config.yaml
dataset: "struck, bounced, scraped and rolled objects made by modal synthesis"
qk_norm: true
kernel_size: 15
grad_clip: 5.0
batch_size: 128
Rows from block 7 of a small multi-label audio tagger, named by matrix and row number. Rows with one number belong to one neuron. Each number is 128 + 32 x the weight over its row's rms, rounded and kept within 0 to 255. All counts start at 0.
After each neuron's rows are labels from the 100 clips, of 14976, where the neuron reaches its highest value: "responds to" is what is common among them; "loudest" is the band of the loudest frequency at the time of the peak. Only what is clearly more common there than usual is listed. The data: struck, bounced, scraped and rolled objects made by modal synthesis.
# fc1: second MLP up (model.blocks.7.mlp.fc1.weight, 576x192), inputs 96-191
# fc2: second MLP down (model.blocks.7.mlp.fc2.weight, 192x576, transposed), outputs 96-191

fc1.368 [123  76  44 124 104 163 139 161 105 137 115 136 106 126 196 159  98 111 109 124 166 125 120 179 181  80 102 120  88 156 128 177 146 139  72 127  98 155 115 154 110 151 148 110 108 107 134 215 168 125 173 105 170 120 142 149 119  93 131 103 158 105 145 122 114 110 154 141 166 128 204 125 149 162 145  88 153 145 135 143 112 156 163  99 123  97  93 109 131  54 156  58  35 156 104 141]
fc2.368 [139 180 212 137 118  97 103 117 147  93 174 123 118 117  92  87 192 135 129 120  89 141 136  67  75 171 136 101 149 130 125  99 109 115 207 119 149 122 144 100 165  80  88 127 168 152 107  91 101 136  79 128  79 136 104  97 140 135 127 107 116 146  86 140 150 169 101 109 121 164  78 132 107 110 119 179 104 118 154 105 130 122 149 132 132 153 146 149 113 218 111 190 206  70 134 105]
responds to: striker: soft; one hit
loudest: 250 to 500 Hz

fc1.247 [ 90 165 209  98 106  92 163 169 123 199 152 136 106 160 129 145 130 113 115 161 122 119 114 104 157 139 146 107 149  68 127 167  63 174 106 115 137 163 111 143 130 223 126 134  71 152  92  93 162 145 167 122 175  97 122 115 119 146 170 173 133 133 181  62 130 114 116 143 107 120 179 109 122 134 139 105 118  77 120 122 126 126 147 186 116 101 114 186  94 230 146 124 109 199 130 134]
fc2.247 [156  77  50 144 152 129  96  91 126  71  86 131 149 116 175 110 140 179 156  95 109 143 123 129  87 105  91 147  88 172 119 109 194  98 131 166 115 116 123 116 124  56 133 147 194 136 146 144 114  82  64 123  84 147 139 156 143  97  64 114 108 105 100 225 121 127 138 101 127 152 122 151  92 108 104 122 153 163 137 162 109 102  86  89 129 137 125  74 173  49 128 122 137  60 155 101]
responds to: one hit; reverberation; text has "reverberant"
loudest: 250 to 500 Hz

fc1.224 [ 89 173 107 160 108  90 129 183 131 115 100 142 153 117 106 134 138 126 155 121 131 134 178 130 127 135 142 128  98 113 150 109 179 159  88 156 126  91  91 183 142  98 208 159 107 151  92 167 168 138  84 148 136 134 191 171 142 131  90 196  96 150 135 122 135 142 167 171  97 161  61  99 131  82 103 104 182 113 171 115 126  73 205 150  92 123  78 104 185 116 109 138   0 139  93 171]
fc2.224 [159  95 137  86 159 159 120  79 147 145 174 147 117 156 138 106 105 145 103 128 121 129  90 123 106  94 108 136 167 140 110 137  66 128 144 133 130 147 166  60  94 152  29  94 158 128 145 130  86 152 183 102 121 154  63  78 103 114 158  90 168  70 125 122 107 127  98  73 152 102 194 165 136 168 164 129  82 172  88 110 157 174  56 123 150 114 182 159 102 132 146 108 239 128 156  97]
responds to: striker: soft; reverberation; text has "room"; text has "reverberant"
loudest: 4000 to 8000 Hz

fc1.81 [177 111  79 123 135 169 100  69 150  86  91 153 143 148 154  70 110 133 146 165 171 166 166 168 154 146 108 116 112  91 175 129  90 123 115 174 131 106  61 125 135  79 121 181 180 141  87  71 132 169 174 146 165 121 105 160 165  86 149 144 184  84 111 149 169 121 137  23  74 115  99 138 133 141 161 128 130 111 143 148 117 113 145  86 169 101 100  44 125 179 153  98 102 130 139  94]
fc2.81 [140 124 133  79 138 157  69 162 140 152  84 123 122 136 134 133 179  84 173 211 160 130 158 184 131 111 129 112 184 128 134 126 110  65  99 116 136  62 113 166 137 136  84  92 190 122 124 113  93 116  97 112 154 164 151 100 167 185 114 100 134 114 175 141  91 100 142 112 104 200 110  57 137 141 110 157 108 129 162 122 152  86 134 138 121 106 182 153 188 151 126 133  87 150 120 183]
responds to: large; closed tube
loudest: 4000 to 8000 Hz

fc1.108 [177 151 135 144 129 145 179 137 153 131 122 176 129 177 121 166 138 185  94 123 164 136 150 137 126 132 178 176 132 109 101 109 129 207 149 140 114 201 143  78 156 122 172 152 110  89 186  92 150 125 149 127 104  99  78 176 152 106 114  65 123 144 126 182  61 106 124 155 175 128 146 128  90 122 160 142  98 115  86  86 129 158 135 161 147 113 159 135 100 186 147 104 128 109 137  60]
fc2.108 [152 156 135 166  92 102  82 114 130 105 146 130 116  74 180 167 170 132 186  92 127 177 147  93 141  75 141  87 142 108 135 147 131 164 123 102 152 166 124 145 127 125  84 148 167 113 120 163 105 139  82  85 111 180 109  66 145 129 117 161 144  77 109 170 126  47  85  93  64  92 118 117 105 134 126 122 104  46 127 179 102 152  88 185 137 100 162  59 111 117 151 144 133 131  86 125]
responds to: striker: soft; one hit
loudest: 4000 to 8000 Hz

fc1.538 [150 118 170  97 121 153 112 150 114 124 167 116 132 129 183  34 114  99 125 167 105 147 129  85  82  52 118 158 165 165 123 195 160 126 129 152 147 131 109  94 107 109 107 109 132 149 173 113 160 110 135  53 143 110 127  79  96 130 160 167 112  88  79  97 194 150 243 109 137  84  62 111 140 160 111 115 160 118 200 134 135 187 137  85 138 126 131 144 116 106 129 224 115 136 124 160]
fc2.538 [111 123 110 134 120 174 128 132  76 133  52  79 158 156 145 135 136  84 117 148 112 131 158 185 154 145 141  42  91 123 109  65  86 118  95 132 133  65  91 115 105  99 118 173 131 193 106 121 171 143 172 154 167 160 156 110 153  75 146 173 193 164 150 125 102  99 174 140 110 104 189 147 161  92 123  85  76 121 163 204 142 109  83 142 134 134 118 123 145 145  70 115 177 137 123 150]
responds to: size: small; bouncing; ceramic-like damping
loudest: 4000 to 8000 Hz

fc1.531 [159 129 112 152 121 160 152 166 111 136 171 133 162  91 111 142  78 121 171  99 104 177  77 172 103 102 126  69 155 162 107 156  95  85 130  70 110 104 120 121 123 150 139 130  94 205 173 157 128 131 136 131 207  88 161  68 156  95 116 121 100 126 113 125 134 164 126 105  71  58 109 115 155 144  95 115 114 165 163 143 184 140 181 148 160 105 141 153 107 150 147 132  92 170 121 117]
fc2.531 [119 129 124  79 136 107  97 102 128 140  84 130 108 179 142 114 170 117  79 150 152 115 155 119 193 195 124 159 134 119 155  91 137 176  91 185 133 141  99 165 105  94 118 130 176  68  93 112 102 131 138  99  93 148 110 172  82 153 143 157 163 164 156 126 152  99 136 130 197 189 172 153  85 121 170 125 168 115 109 131  72 157  78 121  91 174  78 112 139 113 104 127 146  65 126 134]
responds to: reverberation; text has "room"; text has "reverberant"; one hit
loudest: 4000 to 8000 Hz

fc1.344 [113 104  77 130  70 117 127 123 167  58  98  97  93 131 132  97 101 149 141 129 127  92 115 111 124  88 112 156 150  74 197  87 127 163 105 133 118 102 155 114  91 161 160  84 117 121 105  97 161 125 123 196 114 120 141 137  96 149  79 154  94 137  97 149 120  49  85 138 156 146  47 113  86 144  91 126 115 120 142 157 117 148  85 143 111 155 114 122 143  98 107 160 156 156 137 167]
fc2.344 [160 196  83 126 132 101 124 138 137 139 149 138 123 145 140 184 141 128 119 133 152 102  73  79 162 100  55  89 127 112  71 109 120 129 128  69 134 134 154 121 122 123 173 106 101 138 124  87 120  88 130 113 128 148 121 115 140  62 190 168 130 151  84 126 136 188 138 174 155 123 108  88 123 176 111 156 128 127 191 178  94 157 113 135 167 136  94 167 106 150 174 142  99  81 119 121]
responds to: one hit; rubber-like damping
loudest: 250 to 500 Hz

fc1.529 [ 96 100 116 169 165 175 142 181 177 173  89 135  96 133 195 161 176  79  95 152 151  85 141 141 114 116 161 201 132 166 132  14 193 152 155 138 103 122  99  95 108 165  74 144 140 150 151 102 113 138 145 148 105  99 127 125 130 194 126 137 177 168 145 109  87 157 122 134  94 133  47 167  68 147 132  92  47  77 118 135 164 135 108 140 110  99 111 148 142 151 111 119 157 156 120 100]
fc2.529 [100 123 125 205 140 148 159 131 173 117  80 158 117 121 131 120 157 106 144 181 148 154  93 154 142 175 165 154 105 126  63  98  94  93 138 125  56  45 137  60  84 101 138 120 133 166 163 122  86 129 173 135 178 104 149 134 114 129 155  84 160 162 117 139 110 179 114 124  92 103 146 175 128 125  69 119 149 110  87 102  80 137 125 108 113  96 102 180 104 158 104 170 107 158  85 111]
responds to: one hit; wood-like damping
loudest: 4000 to 8000 Hz

fc1.61 [160 122 128 118  72 116  53  74 209 131 253 100 147 122 152 142  92 140 131 138 134 117 148 138 167 127  70 121 140 131 157 118  96 148 111 149 134  90 103  86 105 166 128 106  95 172 113 161 175  32 125 124 152 166 105 129 172 151 153 145 152 148 121 156 124 121 131 135 177  70 122 128 149  80 127 154 137 121 135 120 175  76  91 103 120 131 118  87 150  85 109  78 153 115 112 108]
fc2.61 [ 87 161 149 123 133 126 212 184  52  95  10 127 115 119  96 109 137  95 140 127 120 161  68 100  56 102 173 115 134 149  96 120 152 113 136 125 143 166 133 164 147 107 136 160 157  82 135 135  68 201 122 173 103  93 115 130  82 123 140  95 107  97 113 103 117 130 123 125 104 166 141 152 124 163 144  62 124 177 132 146  89 157 142 141 163 146 170 151 126 160 119 135  86 142 140 123]
responds to: one hit; string
loudest: 500 to 1000 Hz; 250 to 500 Hz

fc1.413 [ 84 131 145 120 147 115 115  92 134 140 127 141 140 100 108  81 126  96 149  97 125 155  97 104 119 164 162  84 115  90  67 120 129 142 119 206 166 141 145 148 149  90 135  99  98  77 164 151 117 178 171 152 149  82 121 129 100 131 101 138 124 115 130  92 134 140 154 119  62 114  84 169  79 210 115 181 178 147  90  98  87 144 126 105 101 185 114 158  69 130 124 163 139 125 131 127]
fc2.413 [158 120 146 122  47 172 150 144 112 126 159 133 125 128  97 152 134 153  96 137 156  60 176 154 160  79  96 174 135 148 182 164 136 106 130  80 111  97 136 107  95 146 145 166 128 164  97 120 124  84 123  97 107 126 119 112 156 123 142 137 154 143 128 136 129 137  91 100 180 132 157 102 181  42 123  87  65  94 152 132 156 105 123 124 145  72 126  63 181 109 102 118 133 116 136 161]
responds to: large; wood-like damping; action: one hit
loudest: 4000 to 8000 Hz

fc1.266 [137 156  55  68 108 121 112 144 126 113 128 144 155 141 174 113 160 141 128 166  68 107 183 176 140 145 108 167  95 115 137 163 131 162 114  40 124 148 121 127 102 127 127 126 101 165 123 165 171 107 141 160  88 101 143 119  87 125 163 182 159  88 119 139 138 109 141 165 100 157  73 195 127 116  28 100 140  82  65 172  88 116 112 110 184 138 145  83 132 123 111 104 118 157 132 136]
fc2.266 [123 164  74  73 123  78 105  96 137 127 129  89  60 155 180 126 111 136 174 160 118 128 134 125 128 105 149 149 116 106 138 111 139 114 109 129 112 124 140 152 146 100 124 156 136 147 107 152  82 190  87 109  87 142 156  70 152 105 202 146  90  91 125 120 160  90 137  96 103 119 116 179 109 127 120 132  79 198 120 129 122 155 110 133 110 109 166 120  62 110 120 117 102 120  68 194]
responds to: large; text has "quiet"; white noise
loudest: 4000 to 8000 Hz

fc1.19 [107  93 101 159 147 171 119 114  83 144 107  64 104 158 143 126 125  87 113 129 103 163 117 117 166 163 169 147 137 200 102 160 110 144 117 153 164  94 124 125 126 106 109 153 117 143 103 166 158  99 140 104 112 111 107 164 133 109 169 168 187 136 114 167 104 113 103 161 132  78  45 134 160 138 159 103 118  85 130  98  95  76 139 129  99 103 163  73 159 170 179 156 146  94  98 118]
fc2.19 [157 155 180 106  95  83 158 128 154 102 160 218 139 101 133 132 139 186 172 136 144  99 155 137  97 121  97 121 149  67 165 114 155 114 117 101 101 165 121 156 127 152 143 113 146 131 149 123 134 180 131 160 155 163 163 113 147 158 102  97  58 124 121 109 147 126 154 104 136 156 182 135 120 143  89 141 116 161 134 144 186 180 136 136 150 141  88 169 116  75  80 113 137 151 165 142]
responds to: striker: soft; large; reverberation; text has "room"
loudest: 4000 to 8000 Hz

fc1.277 [123 135  58 137 130 141 118 121 110 149 146 185 156 154 172 165 113 160 119 112 112  98 109 233 129 127 152 142 148 160 111  83 116 135  99  92  79 152 132 132  97 112 118 153 143 160  92 112 117 117 128 126 139 156 182 159 155 108 172 157  97 133 129 146 141 170 102 127 111 161 127 139 141 202 142 145  80 156 126  39 131  98 187 122 117 118  97  49 140  79 153 104 135 125 117 118]
fc2.277 [151 194  59 105 131  74 129 150 120 131 128 114  98 110 190 115 129 108 197 154 128 120 129 152 152 108 179 178 141 114 193 168 126 146 125 117 127  77 117 175 154 186 105 156  99 137 102  98  76 130 114  85 118 184 173 113 115 104 187 147 149  80 168 109 199  93 126  89 138 140 164 135 167 116 194 180 162 199 118 180 192 147 134 134 141 108 170  80 120 183 137 106  95 105 146 125]
responds to: large; rubber-like damping; action: repeated hits
loudest: 4000 to 8000 Hz